config = dict(
    arch='ecapa_tdnn',
    model='sound classifier',
    noise_aug=0.002,
    hop_length=160,
    targets=['first sound', 'number of sounds'],
    num_classes=[38, 3],
    kernel_size=5,
    loss='cross_entropy',
    eps=1e-10,
    max_steps=9800,
    epochs=144.5,
)
Rows from block 7 of a small sound classifier, named by matrix and row number. Each number is 128 + 24 x the weight over its row's rms, rounded and kept within 0 to 255. All counts start at 0.
After each channel's rows are labels from the 100 clips, of 14848, where the channel reaches its highest value: "strongest on" is what is common among them. Only what is clearly more common there than usual is listed. The data: synthesised sound scenes: up to three everyday sounds over a background.
# c30: last pointwise conv (model.blocks.7.c3.0.weight, 320x320x1, standardized in use), inputs 0-106

c30.208 [ 99 110  98  98 143  96 107 128 121  89  95 109 148 122  98  93 111 114  98  97 140  86 103 110 105 115  94 100 105 119 115 140  94 154 114 127 106 112 132 111 117 112 116 102  99 122 125  95 109 121 105  95  98 109  94 107 154 110  94 116 139  98 105 110 113 101 136 112 107 134 122  96 112  99 237 112 136 109 123  95  97  90 156 101 126 127 155 109 119 118 116 110 130  96 120 112 107 109 103 109 129 122 116 121 120 131 133]
strongest on: number of sounds: 3

c30.314 [ 90 116 126  93  87 124 154  76  80 126 132  95  37 120 157  64 117 139 127 125 127 137 116 145 154 122 139 109  75 128 119 129  83 119 109  61 138 147 121 110 145 146 119 161 126 158 129  71 135 198 123 105 120 161 105 138  86 149 112  96 122  87 122 146  92 119 135 115  88  96 138 138 136 102 109 146 130 132  89 125 131 150 121 110  76 143 133 139 116 154 129 102 148 139 136 130 158 154 127 108  91 130 129 142 138 130 107]
strongest on: zipper; first sound: zipper

c30.251 [127 142 137 127 138 127 148 101 150 135 131 137 104 129 142 147 132 142 150 151 138 137 148 162 138 131 152 148 144 169 144 110 137 100 136 150 144 131 105 149 134 114 141 128 147 142 127 152 132 139 142 136 145 148 125 139 103 133 142 121  95 172 145 126 126 128 143 148 117 141 133 141 126 119  95 134 129 142 150 168 150 124 123 135 136  92 125 105 110 108 129 119  96 106  77  92 109  96  97  96 126 131  87  79 127 138 139]
strongest on: bird chirping

c30.63 [132 102 126 138 129 135 118 137 122 162 114  93 127 125 134 171 127 127 204 123 141 164 123 190  83  86 118  97 130 128 175 130  82 136 126  97 177 134 133  99 133 189 146  98 165 134 134 124 142 107 128  77  69 113 102 143 124 139 202 153 132  97 128 173 146 138 136 128 103 132 133 151 130 104 134  95 153 115 135 140 116 134 126 156 124 107 107 140  91 101 117 115 131 132 136 130 134 156 151 135  76  58  95 109  66  65 101]
strongest on: water drop; first sound: water drop; number of sounds: 3

c30.96 [ 85 119  96 205 158 146 115 151 142 127 128 147 132 138 126 111 157 125 117 110 124 130 129  87  90 118 156 162 160 183 121 145 171 128 128 141  69 143 115  91 127 115  92 100 119 124 122 128 105  78  65 120 174 148 130  75 120 121 126 119 112 150 127 143 135 118 127  86 141 135 162 114 130 158 132 111 129 151 136 128 131  93  94 145 161 141 116 106 160 130 177 185 148 113 137 124 120 167 174 127 141 115 129 113 102  94  99]
strongest on: whistle; first sound: whistle; knocking; first sound: knocking

c30.114 [ 95 122 132 167 116 103  92 119  87 130 148  48 122  82 129 125 121 128 138 126 132 125  65 162  91 129 132 147 157 138 135 129 154 122 130  91 173 110 128 110 107 124 124 130 123 174  86  88 128  95  38 109 120 144 128 141 128 120 122  72 101  51 121 107 131 112 155 140 141 123 143 162 162 121 134  96 152 106 125 150 104 152 115 118 131 126 129 127 127 119 126 123 167 149 141 128 147 171 159 125 110 127 128 130 122 138 141]
strongest on: whistle; spray hiss; first sound: spray hiss; first sound: whistle

c30.283 [156 131 128 150  90  94 150 150 159 131  96 107 112 147 129 100 167 145 120 155 130 125  73 144 137  37 170 131  85 132 133 140 132 148  83  97 170 124 142 109 134 136 151 145 135 122 152  59 129 144 117 131 171 127 173 153 163 144  81  97 131 138 124 128 113 142 106 140 184  61 191 138 138 130 130 128 111  63 117 111 121 132 124 121 101 101 146 123 112 127 130 148 130 134 130 144 141 133 119 124 117 154 101 122 130 137 135]
strongest on: whistle; first sound: whistle

c30.227 [ 61 162 169 128 130 136 122  98 150 143 114 126 136 128  94 107 128  87 137 116 122 134 149 105 132 109  99 104 131 126 192 103 202 122 131  75 174  73 130 159 139  98 176 128 130 140  74  76 129  20 126 149 103  98 176 101 141  90 131 127  96 127 114 104 145 139 140 172 132 165 121 131  81  67 130  95 108 147  42 152 105 126 147  90  92 128 128 116 125 117 128 128 133 164 152 141 170 135 127 155 144 126 117 105 132 141 141]
strongest on: glass breaking; first sound: glass breaking; number of sounds: 3

c30.269 [110 111 126 131 160 133 115 100 140  75 153 137 125 129 127 124  82 123  88 119 126 103 116  52 124 138 134 123 113 151 149 108 133  99 129 131 141 118  93 127 125 111  58 145 107 162 131 111 128 145 118 142 115 142 128 119 110 126 109 119 116 132 119 125 121  94 107 114  68 127 162 161 120 128 125  89 128 136 126 125 108 147  93 146 121 117  99 125  87 123 103  90 153 137 134  88  99 198 209 109 110  99 164 152 129 100 101]
strongest on: whoosh; first sound: whoosh; text has "car"

c30.84 [123 155 148 137 136 183 128 140  84 127 141 119 149 123 137 145 118  68  93 119 140 122 124  61  97 129 138 134 125 135 177 141 167  97 163 177 120 126 113 141 103 131  38 102 181 132 159 138 135 161 199 131 150 140 131 125 105 129 123 142 116 158 132 132  73 108  69 153 120 123 147  56  83 152 122 128 125 143 130 118 125 167 132 139 134 131  92 114 114 125 149 117 138 125 174 153 116 154 146 169  71 128  63 102 128 130 121]
strongest on: thunder; first sound: thunder; number of sounds: 3

c30.19 [ 92 102  93 102 147 106 127 118 139  82 106 120 142 110  92 100 127 134  98  99 138  92  96 110 101 111 129 129 109 131 108 148 111 169 121 122 119 128 138  98 110  96 118 115  93 115 151  99 111 133 120 101 120 127  94 131 153 114  86 108 159 100  96 117 119  90 139  94  95 152 140 106 115 103 253 121 148 119 119  96 101  89 137 103 120 128 152 113 122 119 120 102 137 104 122 121 112 104 109 114 108 118  95 102 118 133 136]
strongest on: sawing

c30.296 [128  91  96 137 131 124 127 130 131  74  99 110 168 116  85 115 139 173 134 113 146  71  72 132 114 100 114 125 127 160 105 153 101 170  94 100 132 133 165  85 143 116 115 120  88 138 158 111 103 148 122  88  88 109  81 137 154 115  89 132 153  76  92 156 118  94 139  93 108 122 114 124 146  97 167 108 173 103 129 113 100  93 147 107 101 130 145 113  98 123 119  98 160  96 137 125 126 111 124 116 104 121 128 152 128 132 128]
strongest on: number of sounds: 1

c30.106 [ 94 161 130 185 164 148 122 110  78 140 137 120  64 131 144  46  83 104 114 119 123 127 158 128 136 114 152 125 116 168 176 113 124 123  67 143 158 151  95 117 131 122  75 105 147 168 108 122 127 171 101 110 171 153 129 101 138 135  67  88 126 153 130 103 125 121 110 147 101 161 153 154 134 147 131 121 127 171 108 134 151 154 119 152 136 121  77 111 151 146 195 137 151  90 153 107  94 138 140 131 110 116 117 103 177 113 115]
strongest on: number of sounds: 3; doorbell; first sound: doorbell; meowing

c30.307 [147 130 132  83 113  73 124 124 174 109 125 158 124 134  84 164 122 145  59  96 138 122 111 124 140 166  85 108 181 105  38  74 140 125 138 182  82 121 137 115 137 125  81 136  93 125 131 164 171 143 151 126 101 110 126  73 124  94 139 185 128 158 165  87 146 128 109  96 116 107  56 115 116 140 134 121 113 142 149 122 119 109 133  85 142 128 120 130 127 127  93  87 145 180 134 126 159 143 130 131 164 163 136 131 168 142 141]
strongest on: door slam; first sound: door slam

c30.315 [170 109 133  78 144  87 171 129 102 164 117 114 136 149 137 124  75 182 100 125  79 162 123 168 119  73 145 133 128  83 118 106  63 101 115 145 110 147 140 112 127 149  93 134  98 125 126 120 138 151 144 135 127 108  86 119 111 149 122 131 124  89 176 110 140 124 136  92 126 148 123 158 138 135 122 134  76  58 141  65 135 138 115 123 125 121  99 129 118 149 129 125 144 136 161 146 156 161 149 175 117 136 161 191 142 139 129]
strongest on: water drop; first sound: water drop

c30.233 [133 133 137 110 112 116 120  98 120 129 100  64 110 116 121 118 128  99 131 129 140 157 133 113 131 142 138 107 134 127 153 110 154 117 124 148 147 150 108 152  92 143 115 151 131 152  97 121 144  87 128 118 123 158 200 109 123 100 131 144  99 167 128  94 133 138  84 130 144 111 127 140 131 150 127 129 134 108  87 110 114 128 122 128 122 121 149 127 110 128 110 113 142 168 132 108 136 147 161 112 120 131 154 215 119 128 109]
strongest on: whoosh; first sound: whoosh; number of sounds: 3

c30.116 [ 51  57 127 122 156  98 131  89 135 125  74 108 129 163 121  64 106 120 138  99 141 129 132  95 116 104  49 112 126 155  97 121 133 124 127 133 163 152 119 121 141 126 138 125 125 130  91  79 134 137 134 129  78 128 141 129 147 121 120 126  85 126 121 131 133 121  98 131  71 148 139 152 126 110 128 102 129 138 103 137 117  85 116 101 143 134 126 106 121 134 136 133 150 133 128 111 129 146 141 125 101 128 114 127 146 124 119]
strongest on: whoosh; first sound: whoosh

c30.286 [121  59 124 163 186 142  58 112 132  98  90 125 162 120 108 121 127 120 137 116 154 100 117 120  86 129  63 111 123 177 122 181 132 131 128 159 150 146 142 138 156 109 142 102  84 142 129 131 152 151 155 107  72 159  78 176 127 170 105 133 125  83 143 179 106  99 142 117  99 130 108 123 153 107 138  89 177 129 135 155 101 124 129 124 171 127 144 109 142 129 166 128 144 134 156 181 135 167 143 132 109 125 126 137 117 127 119]
strongest on: zipper; first sound: zipper; number of sounds: 1

c30.140 [139 125 129 101 126  81 212  80 120 117 164 138  98 174 128 129 121 159  65 119 125 109 164 162 156 125 119 135 136 133  55  95 122 112 139 139  49 151 116 124 149 146 115 159 131 160 121 160 149 156 111 182  99 123 133 133  79 131 141  85 126 136 130 127 129 123 154 100 112 129 114 160 155 104  92 130  79 135 166  70 110 127 105 123  90 129  56 130 127 166 114 141 166 135 134 148 157 124 128 128 152 134 183 151 159 134 146]
strongest on: number of sounds: 1; hammering; first sound: hammering

c30.69 [124  79 114 131 127 143  91  75 169 164 128 132 164  69 110 124 152 145 121  68 120 139 127 107  75  48  96 108 186 168  86 174 171 158 137 160 116 179 121  75 127  78 164 129 112 179 116 126 107 103 140  69 110 130 122 137 125 136 128 180 134 139 140 136 142 129 147 127  91 143  87 100 112 147 138  76 121 147 140 160 132 117 127 103 129 101 122 127 133 104 139 112 156 130 113 125 133  96 120 142 138 129 114 115 133 127 130]
strongest on: whoosh; first sound: whoosh; number of sounds: 3

c30.86 [131 110 102 113 128  91 124 134 132  93 123 134 142 116  83 117 121 168 121  86 108  94 103 114 105  96 100 130 124 147 100 125 116 149 123 118 118 102 139 102 111 110 104 149 100 141 149 123 111 125 103 117  91  81  97 106 151 122 107 137 159  86 109 119 151  94 132 107 107 158 120 127 128  96 159 103 132 115 128  88 104 126 120 145 111 129 105 154 123 118 118 112 129  93 128 117 109 112 114 108 117 105 158 167 115 112 106]
strongest on: number of sounds: 1

c30.11 [136 129 150 123 126 110  77 133 111 134 116 105 117 128 150 127 121  97 134 126 133 132 142 122 118 145  95  84 103  59 112 126 121 105 142 118  93 125 115 166 117 118 149 130 138  88 107 128  91 126 148 129  94 152 132 150 122 119 151  59 111  93 125  94 115 157 129 145 141 114 129  58 130 144 114 119 103 129 121 107  80 108 164 116  92 155 113 128 130 173 132 133 132 154 148 157 160 141 127 136  89 128 120 143  88 127 111]
strongest on: glass breaking; first sound: glass breaking

c30.291 [144 117 131 112 130  91  96 134 123 130  88  87 125 122 164 118 115 138 109 134 123 126 142 132 126 207  91 101  99 103 108 100 102 122 116 140  88 127 119 159 131 137 106 114 106 128  72 126 176 137 126 118  77 151 128 131 125 136 139 150  94 126 169 127 119 186 100 130 134 121  21 115 129 137 120 115 147  95 134 112 126 132 130 106 137  97 127 150 133  96 107 109 123 161 129 157 149 134 104 123 175 127 142 135 127 125 124]
strongest on: drum roll; first sound: drum roll; zipper; first sound: zipper

c30.88 [162 142  85 143 128 158  95 156 116 161 138 105 124 142 151 127 109  93 125 112 176  91  89 168 129 176  82  86 133 148 171 126  76 107 115 127 151 160 129 154 177 129 107 129 123 159  97 145 122 166 124  69  75 146 126 130 130 128 130 117 102 109 137 174  61 140 146 156 153 143 123  96 118  96 136  91 179 149 144 158 100 148 155 117 117 109 127 134 128  77  80  71 135 137 140 106 125 155 131 116 137 125 103 119 122 127 123]
strongest on: zipper; first sound: zipper; spray hiss; first sound: spray hiss

c30.123 [136  89  95 138 116 151 179 111 158 114 128  92 122 142 117  95 135 148  96 105 123  86  53 134 149 141 130 136 130 164 107 131 147 132 134 151  97 126 114 119  85 152  68 124 110 176 132 148 136 134 121 132 114  98 119 125 113  82 138 118 126 159 129 140 132  79 146  80 107  92 111 104 111  99 130 147 104 132 178 126 116 134 121 150  98 113 116 128  92 130  81 106 140 157 123 106 123 150 155 128 144  94 164 128 103 101 121]
strongest on: whoosh; first sound: whoosh; number of sounds: 1

c30.33 [ 87 149  97 130 124 165 108  75 101 158  95 118 117 105 149  33 107 126 139 153 118  99 126 155 127 168 126 114  66 129 143 144  77 137 104 121 138 125 145 138 114  91 159  93 126 164 101  72 127 140  36 128 130 127 129 169 130 139 124 108 133 131 146 153 143  71 136 155 121 107  54 119 142 115 133 125 153  85 133 131 128 161 146 121 158  87 135 137 124  80 101 124 129 127 166 161 129 192 154 110 171 102 139 100 111 129 123]
strongest on: spray hiss; first sound: spray hiss

c30.47 [147 126  91 136 141 185 147 143 127 117  95 157 146 209  70 115 129 136 148 127 124 123 125 116 133 129 118 130 102 150 104 184  74 120 123 164  97 147 138  81 133 137 106  64 116 124 175 144 117 133 132 126 143 117  30 120 130 135 124 155 131 174 160 158 135  95  89  70 158  80 120 121 130 153 137 144 144 156 186 123 172 142 161 102 117 128 146  90 147 101 142 139 140 143 125 143 159  99 101 159 165 143 133 103 144 137 128]
strongest on: laser zap; first sound: laser zap; number of sounds: 3

c30.285 [126 141 134 136  92 122 100 120 111 172 101  94 131  66 168 139 165 119 146 106 135 178 124  82 126 135 124  76 179 138 115 121 192 148 156 101 138 131  87 162  71 128 158 159 174 123 109 105 127  67 149 103  85 146 199  94 150 175 173 140 135 127 138  62 148 186 134 160 148 146 124  91  79 122 145 109  82 124 132 149 110 130 120 116 148 118 129  96 126 115 142 140 132 140 141 155 158 136 128 130 147 128 129 134 144 147 137]
strongest on: glass breaking; first sound: glass breaking; explosion; first sound: explosion

c30.231 [110 127 133  87 128 100 146 128 124 120  59  95 110 162 143 127  95 146 194 158 166 124 127 153 151 142  27 104 103  92 121 118 109 106 145 127 173 149 145 134 140 131 166 144 123 137  78  90 147 127 127 131  97 129 104 150 132 125 136 122 117 102  54 131 133 140 129 128 125 136 130 177 140  74 114 164 166 101 116 144 131 113 176  74 104 130 134 113 126 137 128 144 142 169 129 136 177 130 123 153 132 134 135 130 137 160 139]
strongest on: bird chirping; first sound: bird chirping

c30.59 [121 141 221 105 121 124 132 144 128 167 115 138 140 111 110 180 166 145 110   4 129 181 135 152 121  99 135  85 147 122 156 119 145 128  98 123 152 128 122  80 171 183 114 121 140 133 114 137 172 134 144 128  96  98 125 111 143 103 166 195 135  92 154 116 145 128 105 127 120 150  98 128  79 175 151 132 117 161 133 140 136 170 151  95 120 116 126  99 107 102 117  96 135 165 132 147 156  81  94 174  88 101  60  71 118 141 128]
strongest on: water drop; first sound: water drop; number of sounds: 3

c30.215 [123 127  93 127 124 125 123 152 118  48 143 143 141 120  89 131 127 142 121 126 136  64 134 127 101 126 104 131 127 134  77 127  85 134 114 142  97  86 142 126 141  88 127 127 124 145 136 153 118 149 107 133 122  69 122 133 131  98 108 127 131 102 120 126 175 109 134 123  96 130 139 120 149 126 131  81 136 140 142  91 110 117 115 137  97  85 141 131  95 127 145 123 174 156 140 104 131 132 168 128  82 129 136 168 131 126 124]
strongest on: number of sounds: 1

c30.239 [ 88  85 112 138 124 120  66 127 128 128 136  84 122 129 129 152 128 102 119 142 129 124  79 131 112 126 116  87 155 164 150 152 157 114 161 112 125 131 129 103 127 116 148 174 111 200 105  55 127 113  38  58 126 149 121 131  96 136 124 134 123 141  85 137 130 129 142 112 113  72 123 108 160 129 128 117 142 132  91 141 129 130 163 104 101 117 150 128 127 112 119 101 158 163 132 113 157 147 129 129 129 129 111 120 123 128 142]
strongest on: whoosh; first sound: whoosh; number of sounds: 3

c30.34 [ 94 109  94 101 149 107 128 124 144  82 105 121 151 113  94 100 125 132 101  99 129  92  97 113 102 111 129 129 106 126 110 150 109 170 126 126 120 120 142 103 110  96 125 115  95 114 148  99 108 130 122 104 121 105  94 132 155 119  87 115 155 100  97 113 126  91 145  97  95 146 139 106 114 105 252 122 146 117 123  93 100  88 134 104 117 128 152 116 123 118 119 107 136 106 123 121 112 101 107 114 108 116  95 102 118 134 137]
strongest on: sawing

c30.308 [115 148 176 158 134 198 161 100  58  97 183 109 128  81 104 124 122 123 120 111 127 100 186 127 147 105 146 163 132 157 146  78 173 135 171  94  93 100 109 131 104 153 110 131 167 131  93 151 137  93 128 170 124 133 138  62 131  93 149  72 110 138 110 102 116 141 119 144 128 141 110 138  94 119 133 180  91 131 116 150 170 165 130 151 125 135 139 124 147 130 135  94 137 156 151 126 146 144 171 140 121 124  98  98 126 126 148]
strongest on: meowing; thunder; first sound: meowing; first sound: thunder

c30.120 [124 112  72 125 128 142  88 109 104 106 146 119 104 101 128 135 132 181 129 133 115  81  73 137 123 144 127 133 125 197 100 130  87 160  90 101 160 164 150 132 142  70 117 149 113 194 150 148 133 162 108  54 117 148 118 191 137 113 112 126 129 102  83 166 119  55 134 146  82 121  98 134 171 118 158  99 178 126 144 130 109 134 130 129  78 130 128 131  98 130 128  85 185 154 156 104 129 166 156 130 116 124 120  99 104 124 125]
strongest on: zipper; first sound: zipper; number of sounds: 1

c30.99 [126 151 135 138 130 123 116 148 130 163  63 143 108 171 168 130  86 131 147 130 150 159 131 141 160 157 116  79 126 113 122  82 120  91  94 122 118 142 104 180 138 175 126  88 129 123  78 104 131 116 118 114 130 142 131  89 138 139 160 119  95 134 127 108 141 193  85 128 161 131 137 168 125 135 127 133 136 134 140 162 122 120 155  80 153  86 179 120  83  80 111 119 118 117 111 102 109 129 121 119 133 149  89  84 125 151 149]
strongest on: door slam; bird chirping; first sound: door slam

c30.65 [131 109 110 110 109 117 116 128 125  88 157 157 132 117  86 141 126 144 123 114 126  98 126 109 115 108 114 126 123 132  86 124 110 181 114 122 111 105 143 119 124  97 124 151  97 143 169 150 108 144 133 130  79  82 124 121 141 104 111 134 173  77 118 128 162  90 110 121  90 131 124 128 146 120 140 100 124 133 125  82 119 132 105 186  95 103 138 189 105 106 125  97 160 142 138 115 125 120 165 121  94 112 135 154 103 121 121]
strongest on: number of sounds: 2; background: none; fly buzzing

c30.147 [128 121 119 127 107 126 121 131 102 129 124 112  57 123 121  93 104  89 106 133 115 129 123 175 150  99 128 121  97  40 132  91 101 125 105 124 114  67 121 159 149 153 162 117 134 129 122 134 129  46 121 121 123 102 110 131 104 130 116 125 128 140 119 107 128 164 125 134 161 119  70 151 116 129 114 131 100 101 127 110 129 123  92 135 102 116 130 129 111 124 162 135 168 169 147 151 172 119 134 174 133 135 147 184 136 132 125]
strongest on: number of sounds: 1; explosion; first sound: explosion

c30.300 [ 98 107 115 127 142 139 115 136 178  89 126 131 165 128  63 119 125 128 153  89 141 100 105 121 132 148 121 110 113 132 175 152 152 139 142 109 151 150 141 107 129  82 129 123 111 125 146  97 121 110 142  86 136  69 105 116 136  91  93 148 145 122  69 145 106 100 174 116 129 164 135 130 131 117 160 134 212 129 107 104 131  99 134 130 125 139 128 128 134 130 118 130 141  91 135  96  87 150 165 124 142 120 150 146 116 121 120]
strongest on: spray hiss; first sound: spray hiss; ball bouncing; first sound: ball bouncing

c30.8 [ 93 128 126 101 156 105 145 121 110 161 134  86 127 140 197  66 101 179 123 125  60 145 100 160 125 149 140 134 142 124 153 102  85  96 114 102 166 146  94 115 169 108 110 136 107 162  82 117 138 161 137 127 128 125 108 137 125 165  94  95 102  66 128 108 138 115 151 123  74 182 147 167 129 127 115 145 132 114 132 128 108 128 135  84 113 141 109  90 117 166 148 144 151 137 149 157 129 142 134 156 105 140 129 121 155 133 133]
strongest on: bird chirping; first sound: bird chirping; zipper; first sound: zipper

c30.98 [ 87 106 146 119 123  81 162 116 144  94 125 119 111 139 120 127 124 123 178 151 144 124 128 136 134  98 121  91 137 115 158 115 182 116 140 101 156 106 132 135 128 162 188 153 184 128 117  32 135  99 133 132 114 107 149 122 112 130 140 105 113 148  61 135  90 181 140 132 122 122 139 155 123  75 121 128  96 114  90 139 109 122 116 125  83  91 131 130 119 110 149 156 153 154 158 140 160 149 135 140 127 109 114 133 127 120 141]
strongest on: glass breaking; first sound: glass breaking; number of sounds: 3

c30.95 [155 118  83 126 169 109 131 135 136  74  84 159 160 181 135 136 116 120 113 130 134 104 123 128 148 179  68 121 115  67  60 141  65  91 132 171  59 128 122 127 187 129 148 119  59  85 112 162 135 149 156  97 100 137 116 128 125 155 107 160 111 107 143 128 129 134 155  86 131 121 138 105  86  83 148 138 157 128 158  75 135 105 148 116 140 122 138 113 112 119 138 135 140 164 116 132 136 133 129 135 129 122 143 128 140 129 126]
strongest on: number of sounds: 3; laser zap; first sound: laser zap; first sound: ball bouncing

c30.195 [127 121 104 116 102 103 125 133 133  77 129 135 130 116  91 139 129 159 131  96 116  83  91 113 119 108 102 129 119 144  92 121 122 160 129 108 104  93 150 115 113 110 110 148 103 145 151 121 109 120  97 113  97  77 116 105 131 109 118 144 201  86 101 127 151 101 136 119 120 145 116 120 131 101 173 113 129 118 129  86 111 128 115 162 106 130 111 162 130 120 104 109 134  94 127 112 103 120 128 101 120  90 150 157 112 107 103]
strongest on: number of sounds: 2; fly buzzing

c30.220 [126 125 121 141 110  85 176 132  44 131 141  96 126 104 186 113 138 216  86 142  89 126 129 158 175 145 153 186 142 145  43 124 146 130 164 136  68 167 132 141 140 129 122 190 132 136  64 144 115 149  99 140 155 153 137 138 122 134 119  84 114 135 120 119 123 142 152 127 169 126 137 121 174 174 125 187 125  48 160 118 130 124 151 126 119 118 127 142 127 130 117 153 141 165 127 130 153 154 154 128 114 105 150  98 118 118 114]
strongest on: bird chirping; first sound: bird chirping; melody; first sound: melody

c30.277 [119  92 146 134 109 121 130 142 130  95 122 124 128 165 127 131 123  93 123 135 150 126 111 140 128 114 122 126  76 122 139 145 116 132 117 126 140 111 123  97 154 118 173 127  96 104 127 100 129 111 133 134 119 141 120 131 146 126  88 136 119 120  97 137 126 137 134  90 136 123 170 123 107  95 161 142 147 128  93 129 160 139 147 110 133 108 136 109 117 107 131 142 125 164 121 140 162 153 154 156 155 128 139 107 133 137 139]
strongest on: laser zap; first sound: laser zap; bird chirping; first sound: bird chirping

c30.266 [122 107  99  99 137 109 127 118 139  74 132 140 152 128  82 121 108 134 100  96 140  79 102 101 122 114 128 127 128 121 110 119 114 139 116 133 121 114 137 102 126 102 115 137  91 131 158 125 104 129 106 120 120 101 106 125 147  90  95 128 147 105 100 101 141  90 131 111  84 154 145 136 107  99 155 119 144 133 121  94 112 106 127 154  93 101 137 128  95 104 113 104 146 125 127 109 107 118 163 110 120  99 142 149  94 119 123]
strongest on: sawing

c30.238 [124 130 109 157 188 136  33 124 124 153 131 122 136  98 183  69 129 156 130 142  97 138 146 143  41 156 128  98 126 131 125 128 137 129 123 105 123 127 124 127 137  84 146 120 128 146 118  90 111 142  64 124 128 152 134 158 124 176 134 105 125 141 134 121 125 106 154 133 100 131 127  90 134 123 120  82 148 130 110 116  98 132  83 142 146 160 112 152 166 159 120 132 140 123 131 105 124 158 128  98 103 104 136  95 121  85  68]
strongest on: drum roll; first sound: drum roll; coughing; first sound: coughing

c30.38 [120 113 107 135 128  74 168 151  21 126 123 120  94 155 145 123 115 155 120 126 126 132 112 132 176 159 137 153 130 131 132 110 127  87 157 127 126 145 113 136 110 159  41 169 172 136 104 123 146 144 121 102 145 153 141 125  94 149 127  60 124 139  86 110 100 142 104 128 129 121 139 156 154 156 117 160 159 109 132 112 121 114 128 135 103 129 121 130 120 150 128 116 127 124 132 107 109 129 137 122 125 139 136 137 147 132 123]
strongest on: zipper; first sound: zipper

c30.127 [103 125  99 113 189 164 102  95 141  89 139 122 183 126 102  94 103  37 135 148 143 109 145 131 135 169 111  78  75 123 162 149 130 114 153 131 143  91 134 138 123 109 186 104 130 139 127 112 107  71 122  85 135 105 132 123 107 120 121 114 121 146  69 127 127 115 193 136 123 151 122 125  97  62 129 158 178 139  37 131 167 128 137 129 128  94 142 104 134  64 167 140 155 126 129 118 130 118 129 142 140 120 103  95 142 136 146]
strongest on: spray hiss; speech; first sound: speech; first sound: spray hiss

c30.209 [139 111 134 121 141 138 148 137  84 122 109 141  97 173 164 124 104 119 157 145 155 114 121 149 176 119  94 129  67 150 128 128  88  95 122 128 137 125 117 165 176 132 140 108 137 127 106 127 136 160 146 170 110 141 112 181 130 147 135  95 114 135 113 132 119 140  99 138 134 117 127 126 148 129 112 123 130 127 141 174  20 130 156 129 128 130 128 143 101 148 123 126 113 146 157 134 132 180 149 136 103 128 141 149 109 110 107]
strongest on: bird chirping; first sound: bird chirping; number of sounds: 3

c30.207 [131 129 114 156 123  57 150 149  77 121 143 116 107 107 147 129 109 209 112 101 128 101 120 179 127 139 145 164 141 147  51 124 120 121 133 113  92 172 116 106 134 135  65 172  82 161  62 141 138 165  42 114 123 173  84 119 115 149 125  99 103 120 130 109 108 157 157  61 172 133 132 160 173 157 124 130 130 128 204 124 144 129 142 109 125 120 133 104 147 137 128 165 147 150 120 126 156 139 134 135 128 154 183 128 129 132 129]
strongest on: zipper; first sound: zipper; melody; first sound: melody

c30.142 [165 129  88 131 162  77 129 129 131 129 139 139 129  67 130 138 126 152 148 119 118 129 119 142 118 101 132 135 152  45 137 107 125 127 101 139 122 142 110 119 111 126 141 151 147 101 118 135 106 107 136 106 150  73 128 123 123 125 129 122 122 129 130  75 144 133 183 125 121 171 158 156 121 113 111 142 131 115 113  64 152 115 123 149 121 127 121 119 132 160 190 183 162 124 126 127 128 115 133 162 123 128 131 148 171 128 133]
strongest on: number of sounds: 1; laughter; first sound: laughter

c30.151 [ 93 114 118 117 133 128 134 125 139  81 114 127 148 113  87 116 141 160 128  99 171  83 136 112 108 131 135 122 138 134 129 129 130 208 124 125 130 133 157 128  92 115 130 123 128 108 174 119 106 131 136 125  95 130 112 129 187  96  85 100 157 121  88 112 118 110 133 124  95 155 137 127 107  97 212 123 148 129 122 105  97  84 130 108 108 123 163 108 127 119 131 109 163 128 132 122 125 110 140 123 100 117  87  87 108 132 131]
strongest on: number of sounds: 1

c30.173 [131 118 114 133 125 161 117  81 116 130 118 129 131 108  93 100 156 127 152 163  63 155 132 123  51  85 185 128 139 158 130 129 181 101 130 152 137 130 137  92 102 152 154  93 172 118 145 129 126 140  96 123 172 130 143 124 109 128 161 156  93 162 176 202 148 110  95 139 127  49 124 113 148 132 121 133 117  30 105 110 162 120 106 146 151 130 133 124 117 126 165 150 128 120 126 124 109 137 148  97 127 104 150 152 117 125 112]
strongest on: thunder; first sound: thunder; number of sounds: 3

c30.265 [114 139 171 128  97 111 142 105 117 105 126 126 130 124 148  93 120 128 154 142 101 181  72  99 127  97 168 116 138 109 123 111 129 105 128 120 153 125 120  73 132 141 124 128 115 125 132  60 123 131 117 135 140 129 157 109 128 173 108 127 107 126 118 124 118 109 110 112 119  96 199 130 125 148 118 157 128 104 118  80 112 132 128 135 126 143  98 120 136 166 153 149 149 149 127 153 159 148 140 135 137 186 182 155 133 146 130]
strongest on: whistle; first sound: whistle